{"model": "contrastive image-text model", "dataset": "made-up waving flags", "train_examples": 48750, "image_size": 48, "crop_scale_min": 0.8, "horizontal_flip": false, "translate": 0.12, "rotation_deg": 5, "color_jitter": 0.1, "cutout": 0.25, "tokenizer": "word", "vocab_size": 53, "loss": "softmax", "embed_dim": 256, "encoder_arch": "vit", "encoder_norm": "rmsnorm", "encoder_norm_position": "sandwich", "encoder_activation": "gelu", "encoder_mlp_ratio": 2, "encoder_head_dim": 48, "encoder_fused_qkv": true, "encoder_bias": "all", "encoder_qk_norm": false, "encoder_parallel_block": false, "encoder_inner_norm": false, "encoder_drop_path": 0.15, "encoder_patch_size": [4, 4], "encoder_conv_stem": false, "encoder_layers": 6, "encoder_width": 160, "encoder_positions": "rope", "encoder_pooling": "mean", "text_encoder_causal": true, "text_encoder_width": 128, "text_encoder_layers": 6, "text_encoder_norm": "rmsnorm", "text_encoder_norm_position": "pre", "text_encoder_activation": "gelu", "text_encoder_mlp_ratio": 6, "text_encoder_head_dim": 64, "text_encoder_fused_qkv": true, "text_encoder_bias": "all", "text_encoder_qk_norm": false, "text_encoder_layer_scale_init": 0.1, "text_encoder_parallel_block": false, "text_encoder_inner_norm": false, "text_encoder_positions": "rope", "init": "kaiming_normal", "residual_init": "zero_last", "optimizer": "normuon", "muon_scale": "original", "learning_rate": 0.037, "momentum": 0.85, "nesterov": false, "orthogonalizer": "polar_express", "adamw_lr_other_params": 0.001, "max_grad_norm": 0.5, "gradient_centralization": true, "max_steps": 4600, "batch_size": 128, "epochs": 12.1, "lr_schedule": "wsd", "decay_fraction": 0.4, "final_lr_fraction": 0.01, "warmup_steps": 230, "weight_decay": 0.006, "adamw_weight_decay_other_params": 0}
Rows from block 3 of the text encoder of a small contrastive image-text model, named by matrix and row number. Rows with one number belong to one neuron. Each number is 128 + 24 x the weight over its row's rms, rounded and kept within 0 to 255. All counts start at 0. Numbers have three digits each.
Before each neuron's rows are labels from the 100 texts, of 14976, where the neuron reaches its highest value: "tokens" is the input token at the peak. Only what is clearly more common there than usual is listed. The data: made-up waving flags.
# fc1: MLP up (text_encoder.blocks.3.mlp.fc1.weight, 768x128), inputs 0-127
# fc2: MLP down (text_encoder.blocks.3.mlp.fc2.weight, 128x768, transposed), outputs 0-127

tokens: "with"; "blue"
fc1.440:112085125148163117138138146137086124101124161111144162134143137105153110124119129145128146160131173092110035122113140122115169115150148120141146154121116150130117118093158142097106084127125130166127106147127107138101156151111134122121148139109111156151169114130078139109152110144192137148123158112145128116094087124092131113136145121179129091103103130166105143152166149112111101098119
fc2.440:135135128099128168099099197113119099109084167141117113147113133162139124144155109117113111138131161089101121129141152188116150141149099104152108100145109105121106090147135086090175186158105127134108178149096140111159130123137151120129100133126113145126126147129093138142120149116102156201111122123114111111114116131114121158113152094135127122111110135092131130143128194127137137137108

tokens: ","
fc1.358:130115175127121132161148125113121077108125123130108169094193122117149086130147111132105146126090101094110125123122132131096140129122117112091131087180121122143131134156122090098158128146111172103120120111137140140128136104134168148092125129081093136170135194129164150111157115130117174122089136133149110117133131106127110171119112070140162185138108120133137122129160145127154132116147
fc2.358:085126157098124137117148131118140136145156134108106119128100131149117118115129171086148118128123144095122138125112125174160139112107135097123177146077167138090122127148127139145167136165130074105109086147156130096125108109142081103135141120127116192155114130139097112111140160137142128158140117116141126123114164139148096104119092181130141075127105158128163101080096117147127100129080

tokens: "yellow"
fc1.611:129138108107141126145134076143085188132141150174113135128118085095133140089156107106147114097133137108141138128136132141119098082153117160114130119077092107111135115098148134114153139128120154105161185174154146103128108102098136158132137169114144095132117179159086125137111139142153151133138098113152075096123107119135108119155164121094142172155103146157134131093122118139140136143137
fc2.611:117138153151120159164130127142097123128133158118122134137140112122124075154131140122159112164141080165129136110163119128127162139106067103130077116140112127153150128107163122132142142116120140118114084152141154120094141125116089137078175152105095097097096140102161137137136102103132111096123126172123148180094127121088133141110116142135119171115158084119148092084154089127157140148137

tokens: "with"; "brown"
fc1.386:129142122102128112165140126127166094173124117057128139169144123152075146159157102116138135144109163121133106142147141145096147115128098112154118170116167083138140160116133133097168119136103112101147147122115127150098145127162127133143127109103101198121138136145160169121134085105147137103094087124127111115132113133129136096099124164106098119173130146163128136135124111076085106122130
fc2.386:121122106129168112139086123164107155091125117127118101144150100135164141152186106139123173128122133086133120080130138114109119156141105103095120140147169172132169121144117147148115098143126151155110087148118179097156127138150083120159142084143160131120097162139156128105126144158129121145108117111136102176136117095140174165164131103136171115144120093157152150119154120153141107127122

tokens: "yellow"
fc1.177:107101140145134142123119142149138169168123122124098124116125165137123153099114112136127136123164122109111082114116166130139123146085096156117163157111105129096088127109169132152161138076097171111137099117132116161118126063145175148121108145131159154113141169148134121131145191113118125110072141120143119125065107097125108146139125131153126102135127144112107152178091125132121142147093
fc2.177:170110161148144135126147151133127153101133133139181117176105085137109112144107112102123148116121124125101094098138156119104135117137146136138089176126165170129143156123141128173152126158112088138116093148144168080134141191128104117128150127106089095111078124117105146166148133096128109142121099126143141111099167148147163152122065150107104123142129122158147107114120125127130092136157

tokens: ","
fc1.349:139126142149172149133126120142099102099117158174116123159132147103118133118120092142105105127078122107128107163096145135175127166131123134101171127163125107118117100137152077137126115114143090174125137131113068121102117150126113118192139155156124157141128152123169144134155135103124113087138131139150135157125126130159153134118139090097133073116098141134128115091171143069092140136140
fc2.349:142105117115135151139139128093159155192110119083164109109150119104145099143153123111135113142126107112149132135148126124131140125110126100114097150118154124122158148094128159113164124156129124099140121124122168127179107126141156154101146076083106125080133082107088100151120142163118139190112124120149110138103095152098096079129127121207138119135136117112128134128121095120098136092132

tokens: "with"; "blue"
fc1.75:151148127132098134126180110129151131142164118165105166121111110113148114137096087133176143129134135156116064113146173099134142148110110133160155139159151113124127091133156139137123121114097097124142110121118108115099152119138126118097081088134145171145091127143150152104140110155128175171111097086111131138146081130125182141133100124140116094140129150125146101089137135096152156170094
fc2.75:134121158146119182089099091119156153119135122100149101149125169146182134128150133124113112159148118119130138107131115121116128122128088104148127100180112095122172130114137112107145113137098133080098105133111133110125145112091150114115140125081162066153117154129154133081129162120090061145126141186130119161142118131148151139146129127158153106130164114153125145137152155116131092116162

tokens: ","; "red"
fc1.660:163142157168086115157111175136081120054162175162132126168136118111081144110111115110160167116142123138117142145139128136096137144144105115145120134144116136142117102065100146123139146139158098130106162115102115112109107113149100136100126114112140137131131120121119116113141134131170118106148156078115145102115118065107161133146112106107110184121118126161172154141139128150139101131142
fc2.660:117103167129081098143116138135184095104124111137138132102138130142072125126112138119139091154136190136128113142107121145121152105130142105109137087119127167129107107135147109160170114184114116111086094155104148117095129158108137057114160103091103140154160097134168097123148097111135120137072125115138114122108121131147128145132163118153139169112105163145145131099137111112123135132144

tokens: ","; "blue"; "with"
fc1.203:163155081107126155138152107107129154144128118117152143109114140114133094156108105093106171140117109132133104128134140106141077185120107077150138140147136129143154085141120148141145143098112113147128129179148122135081144115135141111110089091137108126120098166099151091110185173120117133134099135135104142133152117083083116110106143141160118133165156156136116145113193122119151118152121
fc2.203:169128125140168187158101095126131128174096104144154147159131163140137171114129091124150093128155134119104127145140128075104107123123105119148172120123163120172101080106084130131162120141110075105116119141121188113105095114137110126123094156128125147107112164102108142128134102131147138132201108158126106158119129137161122150126116108142151118108129133142163141148136136154114150104133

tokens: ","; "red"
fc1.618:185111141118114149124125125133067093080100115129147156121150115115129112118121120128166132138139143110136131120151137191137092126138169094159134137119137135149105166120152149138101081126137135119136101140186135111165126115135119101079131139085094127145163173157124081085109130108104114106138153087098154134122111115111108148150148140116113119088133157174171149140162143111107120119122
fc2.618:133173142136156139150148142115127121134143131125141093093137170119151101093141084175130146115096121116108132135116146126129180118121158164120172078122100139156112101131142093137122137148142110141081124123125089150096152163122120151182135159135110150096097120179140113140109098160140130145109117108107140112149144136166138133130176115138113148156153131165101162141148109159156060142146

tokens: "yellow"
fc1.202:131123114113128089147114168102091142174118140163107134129158092148151064129078143131140131129135161120137139079151110147134103080142147128177142092127121111083119144091166138121124147145144166141130137136135159104158104097138116116139135084122113120139183138094123157143114108106124155145129160147146144099154122115135083145116151126103102121149118134109137081178106106177104132127116
fc2.202:131144117112115156129137108163118121133109136119072168072101097163127097098111150136123051132120126146170123133163146173116126128138095122123117099111148153075131106077163132119127129131149123115112146154131107131166095095182129153129161157138138111111138134129159148111108091145116150129150122161135131085106144101109091102105125099150157155154122147096117125098096090129130119137148

tokens: "with"; "and"
fc1.757:172075146114100099206077109171154134112134152157136131110089144134174122145106088169132101168123124155078119129102198102153116092123148104128137126095138121132134141158138098137114106122145113144117114113109110121148167086140145130150152151137156097125112146098150126126110108120118108129127141146136107116129108157129137103134080138098156090143118146149134139160161132102140130141115
fc2.757:162190112135066138128162109142120149100125077160115131126148137111124102140141134123163131091124117123108115113151121155118140135099119122099111182149138165136102129083118153113095055151140158160124132129149161085151202155144122141131166104105126119112132106148134154155171137179130125131144157137121152133150134105128132159157109110116096145126124143119165139131098116140123106120144

tokens: "yellow"; "green"
fc1.310:112130152123109150126118115136128154134143165163142105087148040145113106100129125158135144150131144086150123128142135154099117157136157106093142111137138112135140129139152177116150108112128158126156095142138103126118152112123139122109119140120149097099128165126125140120048170104133115121132109145127156130155124090124083140090170200146127073129127131125107107166104148134111150104111
fc2.310:151140109113138167165126091120115110121187171154156143164115084093145094122114123144123157157134094144173158144156128165130116086149138144083104132148121114097180119078159116138143122140139132126116125162150152130100130093153108147143135098101143139124138146160154150183113118089142100120118122150129119101101112159098160150132122124149105100156092148140124109149120131152105131179132

tokens: "yellow"
fc1.561:111125123099151125111126103106110112116071126129092105126132116063117072115183113109132126166122127118123178147112126156128124105146156121139117130160126122140145177126128121124141118118180078160109165142140146088130087142123151137122108111112129082104148165091154110133103114139164105134162147126124171164128100085138128153143177143150141118102121168121157137145116149135088100130123
fc2.561:117149143138090104159219142134138111118137142089143157114122108126161126098127177120113123075140145121121145072152112086156151126117146108152144137121104095162149139124145096112098149126169125148094144131085142175100143130111119122123099119141149148145137109118179133123137135130156168144101141135142165087159104119123151115138135142107110136142099139122132123102135109150060143160135

tokens: "with"; "orange"
fc1.742:100131114155152157123143102143124115131147092132119131162176119117138118087090129169131118114133091120172123142102152113109129149134132124112152120117124136113122122092112107175132102165119141137115145102130127138146172143123136146129108128112093102100135137137153159100144080117101148117139116156123151121144100108101145162072152148101087101129122154093141128129144153076136216157191
fc2.742:150074103137129148112108121174082121182097154075149119145087123143150118098147152121169129146159126124116134119168122147160126125123113125118156151131125138139091158151136122119144090142117107136118153111151136140152125126144130118085114097153144174108153099138169116111129159128152167122141121150157123174126128136141164153146138138152107111145119115165074146121119183134124094098065

tokens: ","; "teal"
fc1.116:082116112131113192122132085124113170082090168103129113168147126089089132133140174121123085176126107116148133148060114131132106083114160134165135142098128102119127101104113140150154123131130143146118124120146144129099114153128135143135113136186157082137158096132110148133162127116144117171107155125127125133147159137114138120145114149171121144140087105110134088161132125126106116102149
fc2.116:126162138161162116123129150150108088132120113095136141101101105151132106114130113103122115093095166142095111128148148137156149172135095165094137131133152161128101113127129084091092138098122115131117119147120102141147106085105095115120111189127125176139146114115097150111132124141108147112114112102095099130165129141129155128100135145067117069097122167108119153073138148168134155145118

tokens: "yellow"
fc1.706:120140147140145159119098096157170140133085080157134171111153113154138151174123101110145115108184110127122151143099120079122108178162114157110132097122132156142101098129103126137125129131145167126145097155113123117098187123104125145101114143154089161125092147127123125112141106079127115130129124083134114147098169111120131103142140150143113121121180153107141110159158140148110111144084
fc2.706:131128076105123143112114113104105138139146105112106140135116165137153141076071133128093135158147143178132098165102127147091146124132093163144137125128136167116120129099148118173163090107111082126149148138132102172164151130147114117113125104161141165103145169126075168108119121133111150128115131159172124122124137134153152148108109114116127080140143082107107115128149162176131114113110

tokens: "with"; "and"
fc1.323:123123133090110127158141108107180145146142114142114162095106143129098128140178113158161157144108116113126071139156095115105150154138117148150161128135078113137106137113140114135079100128104115156088131159121141113124132115137128159128128137119085137096133146055143134102159115176153171132142090104129135128137148105137132182136136149091120148138140138106137130101175075118138152102144
fc2.323:122110151119176138112135100128102158146097090140165141139124133143134146109147126138119041122143059104126135095129111112116125140108105148109096150121128089127141148167116140097104138146144132115143107144128150118119120105108124138171148122131140151126122124152153102101098136080176086093159138126155123125088095107118145104152148124134135132110069112101127092159130156106106074108156

tokens: "yellow"
fc1.454:112145110131131171118145116098151139121113119126106126137122172102092098089132136129116139185138083148149133154114137111171080136163128142129148127146120151146137153172132127128069128123152123156136121111125117106096135113089139077144132145137102087107136190126123088117141139142113102135149117110137150155100133162139093175120150167120143142165178125065090133117096141129116119121153
fc2.454:116093106158140076177119137138113141129122133161134075123127128133151157125111098107128133133153107155108100145118140106088180146145108126085156140140138139174105070086107165117090134100133154127099122104129126123125117124131147129156109081112132123163133102105161136139143145108147125133082110148089139126116093116160109154170130080168075174135152121162124126126127112099115143132118